Weights of a small multi-label image tagger: arch convnext.
Rows from block 9 of a small multi-label image tagger, named by matrix and row number. Rows with one number within an expert belong to one neuron, the router's apart. Each number is 50 + 15 x the weight over its row's rms, rounded and kept within 0 to 99. All counts start at 0.
Before each expert's rows are labels from the 100 images, of 14976, where the router gives the expert most weight on average: "top examples" is what is common among them. Only what is clearly more common there than usual is listed. The data: simulated telescope pictures of galaxies. In brackets: how many of the 100.
# router: router (model.blocks.9.mlp.router.weight, 4x320), inputs 0-79
# gate: expert gate (model.blocks.9.mlp.gate, 4x160x320), inputs 0-79
# up: expert up (model.blocks.9.mlp.up, 4x160x320), inputs 0-79
# down: expert down (model.blocks.9.mlp.down, 4x320x160, transposed), outputs 0-79

# expert 3
top examples: many stars (71); merging pair (54); barred spiral (45)
router.3:17 41 36 54 79 52 62 44 56 40 57 54 55 49 56 51 37 54 29 54 47 52 80 42 59 50 49 64 40 46 50 49 33 47 07 75 47 64 57 77 27 46 50 24 58 27 41 68 22 58 75 51 61 63 65 65 39 67 60 56 59 56 61 35 75 44 33 57 50 70 53 51 42 39 50 08 36 52 64 49
gate.0:29 34 74 72 45 39 43 37 44 52 64 53 44 49 57 58 32 62 64 66 40 52 35 69 49 62 40 43 56 53 72 45 59 43 38 49 55 64 56 36 49 53 57 39 65 43 31 63 62 51 68 43 70 17 60 24 55 79 56 41 71 14 07 62 43 51 19 57 44 62 38 35 47 48 51 51 44 78 91 49
up.0:41 33 60 33 34 49 49 18 30 44 56 59 18 44 61 43 46 59 56 40 34 60 72 58 51 54 69 56 73 31 49 26 44 32 59 60 49 45 65 62 51 35 70 76 61 39 41 68 45 48 53 50 56 31 52 61 99 80 31 58 40 22 52 48 68 60 31 43 55 53 44 53 45 36 37 57 53 50 69 57
down.0:60 40 60 64 46 53 21 29 46 54 25 49 52 57 57 42 41 34 46 63 52 42 58 68 49 53 45 43 44 55 64 27 46 68 21 59 46 41 47 47 55 66 67 39 42 48 51 74 52 47 31 49 63 79 57 61 61 59 45 10 48 61 22 48 64 65 53 57 68 35 41 59 94 58 71 67 66 73 59 62
gate.1:59 48 57 49 54 75 72 70 41 27 36 25 56 50 45 66 35 84 64 59 39 49 67 32 79 33 56 45 62 40 49 72 55 71 70 57 58 44 73 20 70 15 47 48 70 72 43 45 53 47 55 60 50 36 43 48 91 58 40 50 45 57 71 41 54 42 54 56 36 48 51 51 43 65 86 53 55 58 58 59
up.1:66 43 46 40 67 35 20 35 31 78 57 26 58 41 59 50 35 16 62 37 39 75 50 51 22 49 44 49 61 43 45 34 42 43 50 50 50 30 62 38 58 54 44 67 67 51 49 46 49 67 57 53 24 63 57 53 70 34 69 49 55 10 63 80 40 20 78 21 50 27 48 61 43 34 45 52 46 59 57 43
down.1:58 52 58 74 47 58 43 44 58 46 41 52 61 75 25 35 53 51 29 50 67 23 50 47 24 46 72 44 56 22 34 61 50 40 49 47 62 46 60 34 50 72 74 37 64 44 59 64 28 50 28 41 44 68 80 53 59 66 33 40 34 53 67 44 49 39 29 86 83 49 50 39 55 57 45 45 79 74 57 45
gate.2:60 28 47 58 35 53 49 47 72 49 42 37 58 71 66 55 22 69 45 61 35 39 44 52 79 39 51 56 52 52 76 31 65 46 40 57 66 49 51 62 69 54 28 67 40 35 46 52 66 31 42 53 39 44 56 37 39 60 56 56 44 34 21 86 36 53 83 24 60 46 57 34 44 34 44 55 65 39 62 60
up.2:39 33 52 62 40 68 18 42 56 48 28 49 46 53 47 59 36 46 52 42 43 73 49 57 73 41 36 63 00 44 32 54 52 51 31 32 56 59 86 61 35 62 58 64 46 46 54 45 34 41 52 51 71 51 32 45 67 25 51 53 22 16 29 84 54 64 42 49 36 46 39 40 44 58 45 41 79 59 43 41
down.2:52 51 57 67 37 31 41 53 34 62 44 32 48 61 46 56 51 56 31 26 37 39 50 56 30 55 49 44 42 45 48 42 61 66 56 58 71 48 55 67 60 46 40 38 46 59 57 32 60 74 39 43 53 40 86 27 49 55 48 55 46 41 49 66 71 17 52 49 44 45 54 69 77 53 22 68 76 24 42 81
gate.3:45 80 58 31 46 55 40 55 52 36 62 60 35 52 64 24 61 72 45 41 52 62 51 66 69 76 25 64 40 64 55 85 49 39 45 47 40 45 57 31 58 37 51 40 62 40 62 37 35 43 80 48 57 34 47 58 69 81 72 27 78 37 57 49 21 57 35 62 52 49 20 50 43 71 68 46 45 77 49 60
up.3:66 81 58 40 41 62 54 49 70 46 31 45 75 65 75 43 54 51 43 33 18 85 55 69 35 19 47 20 63 35 48 43 50 45 45 46 70 28 43 25 36 65 70 54 29 41 35 30 54 60 51 46 22 46 70 50 58 22 50 42 31 46 34 50 76 65 37 72 45 55 67 35 60 52 77 52 57 51 16 60
down.3:47 26 69 53 48 68 57 79 43 70 42 60 41 38 47 38 50 24 13 32 64 75 53 61 33 48 50 52 47 71 64 30 56 46 40 57 63 35 48 48 48 54 63 69 35 46 73 57 48 51 44 49 48 56 45 51 53 50 50 55 73 51 11 52 39 68 33 27 70 42 41 69 44 49 59 56 48 75 57 31
gate.4:40 32 41 46 38 51 55 58 68 60 45 58 41 49 40 34 45 64 73 79 69 46 35 57 70 50 49 53 47 47 65 67 62 53 57 68 24 31 88 88 76 51 59 46 63 54 67 59 43 11 41 30 59 77 31 34 37 38 42 37 66 45 54 62 40 58 50 55 52 43 64 65 40 18 48 41 39 43 38 60
up.4:46 43 37 42 52 60 57 49 76 19 56 57 82 53 55 48 56 21 47 43 49 19 39 59 54 18 87 51 48 66 73 32 22 41 49 61 61 50 24 55 39 50 52 45 68 56 57 66 62 47 50 50 49 47 50 50 83 43 43 61 47 49 59 76 59 43 31 59 64 32 79 40 70 52 38 75 40 71 83 31
down.4:68 53 68 72 63 65 66 40 33 76 36 33 72 64 26 50 54 53 84 42 69 11 38 78 61 44 49 77 53 46 37 43 56 34 53 44 47 33 40 16 53 66 66 43 76 69 46 80 57 48 40 09 60 37 42 55 23 26 37 49 85 55 70 54 50 55 56 65 52 44 58 62 60 66 27 45 79 43 49 65
gate.5:52 74 44 28 46 88 43 40 50 48 52 31 40 24 42 26 51 39 51 65 43 50 45 68 72 40 48 51 71 60 48 53 57 34 68 62 49 38 43 54 56 47 59 56 69 60 70 41 54 36 27 47 48 25 60 36 39 50 43 55 56 43 38 50 60 47 70 74 51 49 24 23 45 65 40 51 37 70 50 78
up.5:69 56 79 34 36 50 50 41 45 61 44 29 48 39 40 68 45 61 42 28 63 49 27 73 69 49 63 64 56 49 28 56 41 53 68 42 23 81 72 48 26 30 77 48 68 49 32 55 43 53 61 57 55 58 32 21 55 67 52 55 23 42 72 59 53 49 22 44 51 71 59 55 25 43 65 76 58 63 68 51
down.5:62 76 68 38 38 46 71 55 38 54 39 40 43 28 42 28 60 15 40 56 49 34 53 60 48 52 97 56 47 56 59 33 51 72 60 43 77 76 40 59 53 61 29 55 35 54 53 77 73 59 40 49 55 51 14 21 71 55 71 56 36 55 26 53 65 58 37 53 66 36 51 52 81 49 38 46 36 48 55 78

# expert 0
top examples: tilted (81); many-armed spiral (66); winding: anticlockwise outward (41); winding: clockwise outward (40)
router.0:66 58 46 52 57 39 36 65 47 51 43 30 16 45 43 46 63 43 63 60 62 26 45 49 44 45 63 44 66 42 27 41 65 41 65 44 61 21 27 32 54 29 48 47 62 42 49 45 57 45 19 67 44 34 53 17 66 39 45 55 72 39 05 51 67 36 59 54 62 29 45 49 54 46 42 62 36 38 74 60
gate.0:42 55 39 56 31 20 61 42 44 59 58 59 61 27 51 67 45 39 48 36 21 58 72 17 40 89 64 46 23 52 42 62 59 66 30 57 60 47 46 49 36 63 70 23 60 58 41 43 72 49 58 36 79 66 39 43 15 35 62 51 40 72 47 52 55 58 46 52 74 46 55 52 44 50 71 26 71 53 45 43
up.0:58 35 60 51 67 57 56 54 67 57 41 45 60 43 27 47 43 67 26 63 29 62 54 51 43 49 37 43 57 60 38 51 50 22 51 48 85 57 59 39 30 84 71 61 34 15 29 35 48 47 40 34 64 50 67 58 46 70 61 59 28 60 59 45 48 53 66 70 57 64 54 61 56 73 48 53 36 44 55 55
down.0:61 63 40 56 64 22 69 54 58 59 52 41 32 39 28 32 48 30 45 45 00 42 67 55 44 44 33 40 52 65 60 76 14 48 56 25 22 55 51 57 37 38 40 34 72 41 57 60 25 86 59 53 42 44 67 51 32 27 60 72 47 38 56 26 28 61 51 60 77 64 47 55 42 55 43 61 61 36 28 51
gate.1:18 60 48 42 51 48 60 42 59 29 15 43 33 37 73 41 62 44 90 56 30 20 47 56 56 52 28 79 56 15 57 47 71 47 51 24 40 57 72 11 29 59 45 65 37 72 45 34 51 50 29 54 65 52 45 62 28 43 74 62 44 66 45 42 60 43 52 23 28 52 66 61 38 58 37 62 32 33 82 62
up.1:38 48 72 19 46 71 46 48 80 69 20 44 22 63 73 25 44 34 67 56 50 41 41 67 39 39 49 70 43 39 43 63 74 62 55 46 71 91 61 40 34 56 17 62 42 72 52 31 48 51 36 27 31 61 64 56 36 43 52 49 54 87 30 31 71 28 54 41 62 30 40 65 65 82 60 48 18 56 64 52
down.1:34 69 38 28 77 27 59 57 36 55 43 43 50 39 41 61 24 52 68 33 42 44 57 71 63 30 50 45 54 62 46 49 65 59 37 61 35 33 40 20 36 37 59 63 50 24 30 58 29 61 76 40 66 27 83 24 80 40 80 58 43 49 54 32 48 42 40 26 51 52 56 77 53 71 67 75 74 52 25 52
gate.2:60 52 55 65 43 51 67 42 56 44 32 40 65 61 42 41 55 56 61 19 59 39 31 63 47 36 53 43 73 22 70 41 39 42 69 53 42 45 42 46 39 67 56 62 43 30 42 33 72 55 41 24 35 30 59 76 60 58 63 41 64 49 59 59 51 32 43 31 45 26 30 36 26 52 51 29 79 43 29 62
up.2:65 61 37 52 55 38 75 70 29 58 29 27 53 39 42 65 61 56 47 69 49 53 36 43 58 27 55 60 42 34 51 45 69 50 41 62 26 77 31 63 25 59 58 42 26 47 79 37 26 21 25 66 73 60 35 68 43 69 44 35 58 58 48 23 48 59 48 81 57 54 60 44 55 56 66 35 38 72 34 42
down.2:37 56 65 36 31 63 44 61 40 39 61 51 62 45 52 28 71 44 39 47 49 62 40 33 46 57 72 35 54 50 43 38 16 48 70 36 36 47 49 52 10 79 69 50 38 45 50 63 46 71 49 54 58 45 50 71 44 63 71 49 22 46 20 46 55 55 37 42 79 44 40 42 47 61 37 26 46 53 36 53
gate.3:43 29 29 05 44 51 58 35 54 40 20 47 52 48 49 49 48 33 56 47 59 45 21 08 66 42 20 57 47 48 53 45 71 47 48 50 62 41 38 40 37 37 36 53 58 75 55 26 45 35 56 51 70 50 41 48 29 58 62 50 37 56 21 29 80 60 52 44 43 32 54 83 30 42 60 64 41 23 70 65
up.3:50 53 37 36 32 78 54 40 30 51 47 38 60 32 45 64 74 56 70 62 35 44 36 43 73 38 47 35 44 51 82 59 25 59 80 67 68 41 48 49 48 37 75 48 50 31 49 53 58 54 99 48 50 44 20 37 43 60 15 55 59 24 53 38 58 59 53 46 37 50 43 60 55 51 50 53 41 30 48 52
down.3:64 74 60 35 17 48 33 48 37 65 36 49 36 32 35 41 41 48 51 57 49 49 66 41 15 51 39 59 32 50 48 58 57 60 35 59 55 53 59 73 50 70 44 47 67 62 51 58 57 33 33 81 65 70 79 34 43 57 62 31 28 49 52 56 64 58 62 72 20 31 41 38 74 55 13 48 48 40 57 50
gate.4:45 25 14 70 52 86 29 52 62 33 73 42 39 42 43 49 44 43 69 62 58 48 33 41 62 62 40 57 44 49 47 40 52 46 45 82 56 26 64 69 31 44 44 49 66 59 65 29 53 68 79 46 50 36 58 53 58 50 45 32 65 68 42 66 58 88 41 54 37 59 29 10 71 63 48 58 60 16 44 37
up.4:77 65 41 25 56 38 49 50 63 63 31 62 29 61 40 49 52 71 53 31 49 19 27 47 71 49 34 46 40 71 47 32 48 83 56 69 49 42 47 51 69 32 55 55 48 35 59 48 53 39 67 71 59 63 32 48 42 61 44 73 49 30 57 53 46 23 40 48 61 25 36 68 55 25 74 54 43 67 47 60
down.4:37 80 33 44 46 41 37 70 50 65 29 50 49 43 31 30 60 44 46 50 44 59 35 42 34 81 61 48 56 49 47 65 37 63 71 68 54 59 78 79 48 42 09 34 24 29 63 55 65 61 51 60 50 70 61 55 47 45 82 57 52 34 63 44 53 62 59 60 42 53 39 21 56 67 25 43 51 37 43 59
gate.5:67 41 51 24 86 46 50 51 83 66 36 35 62 71 29 47 37 56 40 46 42 64 27 47 47 48 58 43 56 41 58 40 55 47 54 66 67 58 54 41 47 54 77 54 28 39 36 61 60 55 69 43 62 33 32 80 63 24 53 59 60 22 47 63 20 60 72 57 67 41 43 34 27 45 67 30 59 31 41 42
up.5:44 33 54 44 58 65 16 15 46 34 76 40 70 56 49 57 41 35 47 25 68 42 51 25 45 66 46 68 40 44 50 57 38 54 42 32 59 61 67 35 39 54 61 52 69 41 20 35 53 55 43 50 48 43 55 57 59 61 42 44 34 46 62 80 33 52 69 54 43 54 37 47 52 60 46 39 62 34 99 43
down.5:34 65 38 41 62 32 45 45 51 32 61 61 60 36 49 49 62 31 56 44 54 60 53 68 65 46 46 38 48 32 56 53 48 68 47 56 32 40 57 57 63 23 59 45 45 67 35 24 59 46 79 42 78 32 35 54 36 49 45 44 68 48 49 61 09 46 69 56 54 45 71 71 43 44 84 36 46 08 64 45

# expert 1
top examples: small (88); flattened elliptical (45); round elliptical (28); kind: star cluster (27)
router.1:44 52 43 83 33 77 44 64 82 51 46 68 57 71 55 34 36 70 72 29 58 41 43 35 41 44 39 45 45 48 73 57 55 57 48 50 41 67 64 47 34 72 31 29 24 62 62 39 37 64 46 37 34 40 46 55 61 62 45 27 42 34 45 46 52 58 68 55 51 55 38 39 66 70 34 82 30 70 31 72
gate.0:54 61 64 66 46 87 39 62 67 58 74 59 41 45 31 37 60 50 21 30 64 41 34 42 41 65 29 50 60 80 23 56 57 72 75 53 65 48 44 48 63 50 53 71 64 44 32 41 73 54 76 81 55 47 44 30 77 64 68 34 65 35 34 57 45 47 33 33 49 38 55 50 43 69 52 43 72 39 62 34
up.0:63 54 60 45 47 58 61 71 42 70 61 48 57 24 66 36 56 51 60 45 63 42 67 42 38 51 45 68 25 38 61 30 18 38 34 50 61 69 64 45 82 53 50 50 41 69 64 53 25 34 56 48 26 41 16 47 35 74 46 60 45 49 30 61 39 42 38 40 43 36 86 65 58 64 44 65 48 63 73 47
down.0:78 56 40 69 63 62 30 61 71 47 93 69 59 76 50 30 24 90 41 47 06 48 47 33 71 40 33 48 46 54 59 77 68 59 76 35 59 71 57 52 56 49 33 52 39 27 22 43 68 46 45 21 54 76 52 59 56 48 54 66 42 39 49 49 60 59 48 40 49 58 32 46 34 64 47 28 49 57 42 32
gate.1:37 55 55 57 57 62 41 48 47 35 56 70 25 26 61 44 62 52 77 46 33 31 31 76 66 53 46 69 53 67 55 44 41 56 45 27 55 42 57 60 39 62 23 48 18 57 65 64 59 59 45 22 48 49 64 49 43 51 66 53 23 82 46 38 72 11 55 47 53 66 61 57 48 36 59 54 50 84 57 62
up.1:51 35 53 50 64 48 39 56 47 79 53 69 30 29 43 42 58 49 46 65 61 72 14 74 47 46 43 62 60 50 57 84 47 25 58 43 77 39 69 64 54 45 51 29 33 50 36 42 36 76 29 38 38 37 63 27 42 47 46 67 55 50 21 19 68 54 48 53 83 73 80 47 65 50 46 34 58 47 50 21
down.1:67 65 42 54 33 49 35 61 68 62 47 74 96 56 39 47 61 43 45 44 63 71 46 38 57 75 39 34 47 55 65 26 54 50 47 55 54 51 65 66 35 75 55 35 37 42 52 63 63 57 60 48 56 73 75 50 52 69 69 73 50 59 41 52 67 38 34 57 34 79 45 48 62 62 51 36 66 34 45 37
gate.2:56 42 41 83 52 43 29 45 60 65 69 45 69 59 43 79 70 55 63 28 31 42 18 32 32 62 52 44 65 37 45 28 42 44 45 31 53 35 54 54 41 75 44 55 44 46 65 58 30 44 46 53 71 51 20 63 51 43 57 38 33 69 45 46 52 32 50 39 36 51 70 27 46 54 42 58 29 37 48 37
up.2:45 34 57 31 53 45 46 33 48 49 59 28 33 59 37 44 32 27 52 31 36 31 23 50 55 36 58 51 76 62 45 63 64 77 48 42 29 49 61 52 30 43 63 71 28 49 45 47 62 45 45 35 72 41 39 48 54 39 60 47 40 39 71 61 41 56 52 36 42 53 60 44 51 51 57 62 35 61 56 52
down.2:41 43 57 40 70 72 20 72 57 34 63 59 19 60 45 64 75 33 53 44 64 55 62 57 56 58 58 23 53 52 23 57 48 50 59 46 33 48 70 45 11 49 65 60 25 46 47 42 39 47 62 50 52 60 61 65 22 71 45 38 34 65 23 50 67 45 62 43 41 39 66 40 35 51 67 56 44 55 42 50
gate.3:36 24 46 21 51 66 48 47 44 40 73 27 58 64 82 38 62 59 56 43 33 48 13 37 42 47 44 53 68 47 55 53 47 41 75 65 25 51 46 61 63 40 53 68 54 58 35 47 51 60 49 35 70 54 37 26 29 64 46 44 55 66 50 45 33 45 79 45 64 40 61 48 27 36 57 68 62 48 78 66
up.3:74 81 47 56 52 34 42 53 41 75 63 42 44 40 36 58 43 75 76 84 67 64 22 52 78 50 55 69 47 49 78 38 44 42 40 59 28 48 67 61 52 63 41 54 27 35 37 68 48 72 72 50 48 47 99 72 61 62 44 44 36 45 71 40 34 52 67 33 20 64 27 45 47 52 60 27 52 37 36 40
down.3:51 37 24 42 52 48 61 43 26 55 46 37 54 22 72 41 43 71 51 74 51 63 50 46 74 73 33 43 39 51 59 50 70 53 28 38 55 53 50 39 64 57 56 62 50 63 61 39 20 16 43 62 41 39 29 46 57 40 22 69 54 23 50 65 43 75 40 38 72 61 43 50 61 40 33 67 71 44 67 69
gate.4:45 31 46 64 38 46 70 47 59 48 44 44 25 41 62 61 49 49 29 69 24 52 67 43 46 54 52 51 54 40 77 33 63 38 77 31 45 31 46 37 62 80 66 50 26 79 53 33 69 54 60 47 54 32 51 55 46 39 58 51 57 21 35 51 40 35 34 41 43 53 51 48 56 68 59 45 66 77 33 19
up.4:50 68 59 51 37 55 36 76 75 66 43 61 54 35 35 00 46 27 31 03 44 85 52 54 26 50 71 53 51 39 56 44 64 46 74 37 64 55 55 70 22 37 72 38 42 55 37 48 57 25 27 42 41 35 62 77 55 60 65 62 49 35 66 72 65 41 41 38 46 36 57 49 57 57 47 42 51 29 45 48
down.4:44 17 32 52 40 41 37 38 63 60 62 56 63 37 44 73 79 49 67 47 40 47 68 37 22 32 63 54 53 65 48 34 80 42 35 67 73 59 35 46 68 58 28 56 54 86 31 45 74 35 55 67 67 85 17 68 44 42 59 70 50 27 62 75 71 17 58 53 36 55 38 75 52 38 53 57 39 37 52 77
gate.5:52 47 57 58 83 37 51 69 66 49 59 24 57 52 64 72 45 28 47 47 63 50 35 30 44 38 39 43 46 37 70 28 53 73 61 30 45 79 53 29 44 51 87 65 36 78 24 46 36 46 46 58 79 40 44 65 64 49 52 31 31 40 47 55 74 65 31 48 29 26 50 73 61 83 62 41 25 55 48 42
up.5:78 46 71 44 76 56 51 96 64 33 36 35 26 62 30 50 34 58 55 59 66 33 35 25 63 54 40 56 11 60 41 58 62 66 39 32 47 50 52 55 54 42 51 66 56 87 60 41 36 40 42 44 53 43 48 31 40 40 79 49 62 33 53 54 30 53 42 73 65 47 19 18 35 47 54 23 60 65 32 31
down.5:62 35 53 45 51 78 36 89 56 50 48 59 50 63 46 36 50 77 49 66 35 79 65 37 42 44 41 58 38 45 56 53 37 81 49 71 60 56 82 49 56 35 58 64 29 19 27 64 48 56 42 43 19 45 67 55 24 50 54 65 32 47 49 48 62 52 51 72 64 62 45 22 59 59 36 32 56 61 38 25

# expert 2
top examples: round elliptical (100)
router.2:52 57 48 17 35 52 64 54 37 54 55 60 75 47 38 64 33 48 47 53 31 54 51 60 50 59 40 49 65 40 69 42 49 76 72 41 59 64 56 31 50 57 55 87 49 59 47 29 92 57 53 49 43 71 37 69 24 33 55 60 14 74 87 57 33 69 38 31 58 54 44 71 50 56 67 69 99 36 62 43
gate.0:13 53 45 57 65 71 26 63 72 53 61 51 65 54 87 49 43 66 56 59 24 45 39 76 58 61 34 70 63 38 72 13 49 47 53 57 33 31 77 23 73 50 51 54 76 57 35 30 44 81 41 36 39 32 63 71 76 21 48 54 46 30 33 61 58 61 62 82 38 56 63 41 49 30 36 44 45 42 50 41
up.0:72 65 50 64 62 34 46 55 37 74 30 64 47 59 39 51 26 62 65 38 44 51 37 56 59 41 36 47 52 30 32 45 44 64 25 51 33 58 61 53 38 34 65 49 62 39 45 26 26 65 51 46 60 34 18 32 39 22 13 43 31 68 49 47 59 78 47 33 37 44 34 73 56 42 53 49 36 27 83 52
down.0:71 33 52 56 51 59 37 22 55 45 53 19 71 45 46 60 37 42 54 43 50 53 63 11 56 62 56 62 53 75 46 58 39 21 32 38 66 40 62 31 40 18 74 65 40 32 52 38 23 74 52 43 29 59 62 63 42 50 17 28 28 40 71 51 50 44 41 49 46 69 40 40 46 45 63 38 49 46 36 52
gate.1:69 69 64 66 22 44 28 48 45 09 37 57 71 61 31 21 76 72 64 42 56 13 37 44 77 29 43 89 47 62 30 76 51 55 62 64 23 50 71 44 39 60 60 66 63 66 47 59 53 27 00 61 64 40 51 41 46 66 50 47 56 55 53 55 34 59 53 38 29 42 46 43 59 60 51 46 54 46 47 31
up.1:63 33 43 49 70 56 64 70 41 40 61 52 45 29 65 42 63 62 59 49 61 47 47 54 36 30 43 45 45 90 47 50 60 09 40 84 81 58 40 45 47 48 67 25 23 74 25 59 24 59 39 42 82 57 59 08 33 50 49 55 61 50 32 27 18 60 30 50 30 45 53 29 71 44 79 60 58 85 53 54
down.1:65 73 47 55 47 66 55 50 69 36 60 29 47 51 35 61 48 52 67 44 63 55 32 44 53 52 38 48 30 51 64 43 32 63 39 46 42 33 44 76 47 42 55 65 79 65 34 64 73 79 48 31 54 37 60 59 31 51 62 55 78 24 55 60 26 70 44 56 44 34 71 00 48 64 69 41 49 34 48 50
gate.2:63 39 57 40 36 61 28 54 60 22 91 67 37 50 42 59 75 69 49 68 40 35 46 56 44 45 49 63 55 41 34 49 60 48 52 46 49 43 71 44 19 10 67 48 38 84 48 61 24 67 44 55 49 65 47 44 84 35 38 70 72 36 25 25 55 48 68 23 68 64 36 58 81 66 68 60 58 47 31 62
up.2:12 57 43 52 51 46 55 41 17 33 59 52 40 41 37 46 28 63 39 34 42 47 52 40 57 76 42 44 66 61 54 41 52 16 28 61 45 40 62 47 53 44 47 69 41 47 54 64 55 45 51 60 26 79 38 56 42 38 57 33 31 63 83 36 44 15 50 89 44 51 54 43 39 22 61 65 47 53 54 59
down.2:56 54 47 32 79 25 37 22 55 62 55 32 36 41 23 62 54 64 64 07 42 39 43 60 51 54 46 83 35 42 42 50 37 30 58 47 46 72 44 59 73 19 50 66 60 68 56 49 30 81 59 43 46 34 35 58 69 43 63 29 55 56 50 46 98 46 37 52 67 43 31 45 71 67 58 43 63 61 68 58
gate.3:73 79 69 60 55 53 45 67 56 74 29 51 68 33 33 58 93 63 47 61 36 69 57 45 55 00 58 55 62 60 52 55 82 34 38 70 54 55 50 38 40 40 48 43 43 39 87 66 41 39 24 65 47 43 56 44 60 43 49 33 34 42 57 21 56 56 33 42 67 48 65 43 56 40 31 48 62 42 63 42
up.3:28 62 41 68 53 50 44 40 57 39 37 39 32 41 49 63 59 45 45 68 43 54 57 49 42 66 31 68 48 41 57 63 48 87 54 28 55 66 48 25 25 43 49 43 53 65 54 26 91 48 43 54 41 60 35 33 61 25 51 66 59 43 41 38 57 49 69 37 55 43 72 38 31 43 45 34 19 54 68 25
down.3:43 29 74 50 36 53 76 41 38 47 48 30 46 43 64 68 37 56 57 38 62 59 65 45 32 25 65 43 60 71 45 73 15 49 68 63 69 48 36 25 31 59 64 36 17 66 48 53 19 44 49 48 43 68 51 44 77 66 64 36 38 46 46 72 45 41 51 44 54 66 43 67 61 60 48 37 51 67 67 73
gate.4:50 59 74 41 62 58 34 31 62 45 52 52 61 31 69 52 59 87 63 62 59 34 48 32 82 30 59 34 36 79 42 54 40 64 44 65 55 36 40 53 41 60 73 43 56 48 59 48 20 51 62 57 66 52 66 27 51 69 56 48 28 32 61 40 28 52 37 38 65 65 46 38 43 32 33 53 83 38 60 54
up.4:80 48 58 62 28 58 69 66 52 60 31 66 90 76 42 63 47 54 51 30 51 56 63 40 45 26 43 63 72 60 33 58 36 59 29 69 35 71 64 57 43 43 46 64 47 46 56 61 65 46 35 18 48 56 50 50 50 47 48 55 59 45 67 52 17 49 29 42 55 46 46 45 39 54 60 53 60 70 61 43
down.4:36 62 58 41 30 76 57 65 50 38 51 72 41 29 63 25 61 57 44 31 50 58 29 45 46 47 27 54 64 24 26 26 33 67 42 44 62 41 62 76 37 62 35 63 50 60 53 60 82 44 52 44 46 46 55 53 43 46 39 62 60 70 55 56 44 52 55 68 47 52 76 40 50 69 28 51 56 38 51 61
gate.5:38 26 27 43 36 58 36 26 23 30 27 48 24 27 74 47 50 40 63 19 38 52 40 30 46 25 47 42 54 21 72 63 70 42 41 64 69 87 69 35 58 34 67 05 34 55 43 45 38 27 47 61 48 58 58 26 61 63 38 41 51 44 33 57 57 55 48 64 69 59 57 36 54 70 56 67 73 46 69 64
up.5:36 54 43 41 53 32 42 25 43 81 22 62 57 57 46 58 68 41 52 16 62 44 53 51 42 65 49 42 52 47 21 34 43 62 78 43 50 48 61 54 56 54 81 53 45 67 66 12 57 41 28 44 37 59 65 43 53 51 61 64 47 40 50 47 51 68 65 85 50 68 70 14 64 59 42 22 54 58 49 40
down.5:40 69 58 42 18 42 31 45 14 70 34 08 47 66 74 67 46 59 64 51 47 89 43 63 54 56 43 50 58 32 50 38 43 31 71 32 59 49 56 55 73 55 41 34 53 65 45 46 77 74 48 27 45 55 69 43 75 55 81 63 61 45 52 52 71 57 25 58 60 44 53 37 66 68 45 48 46 59 44 63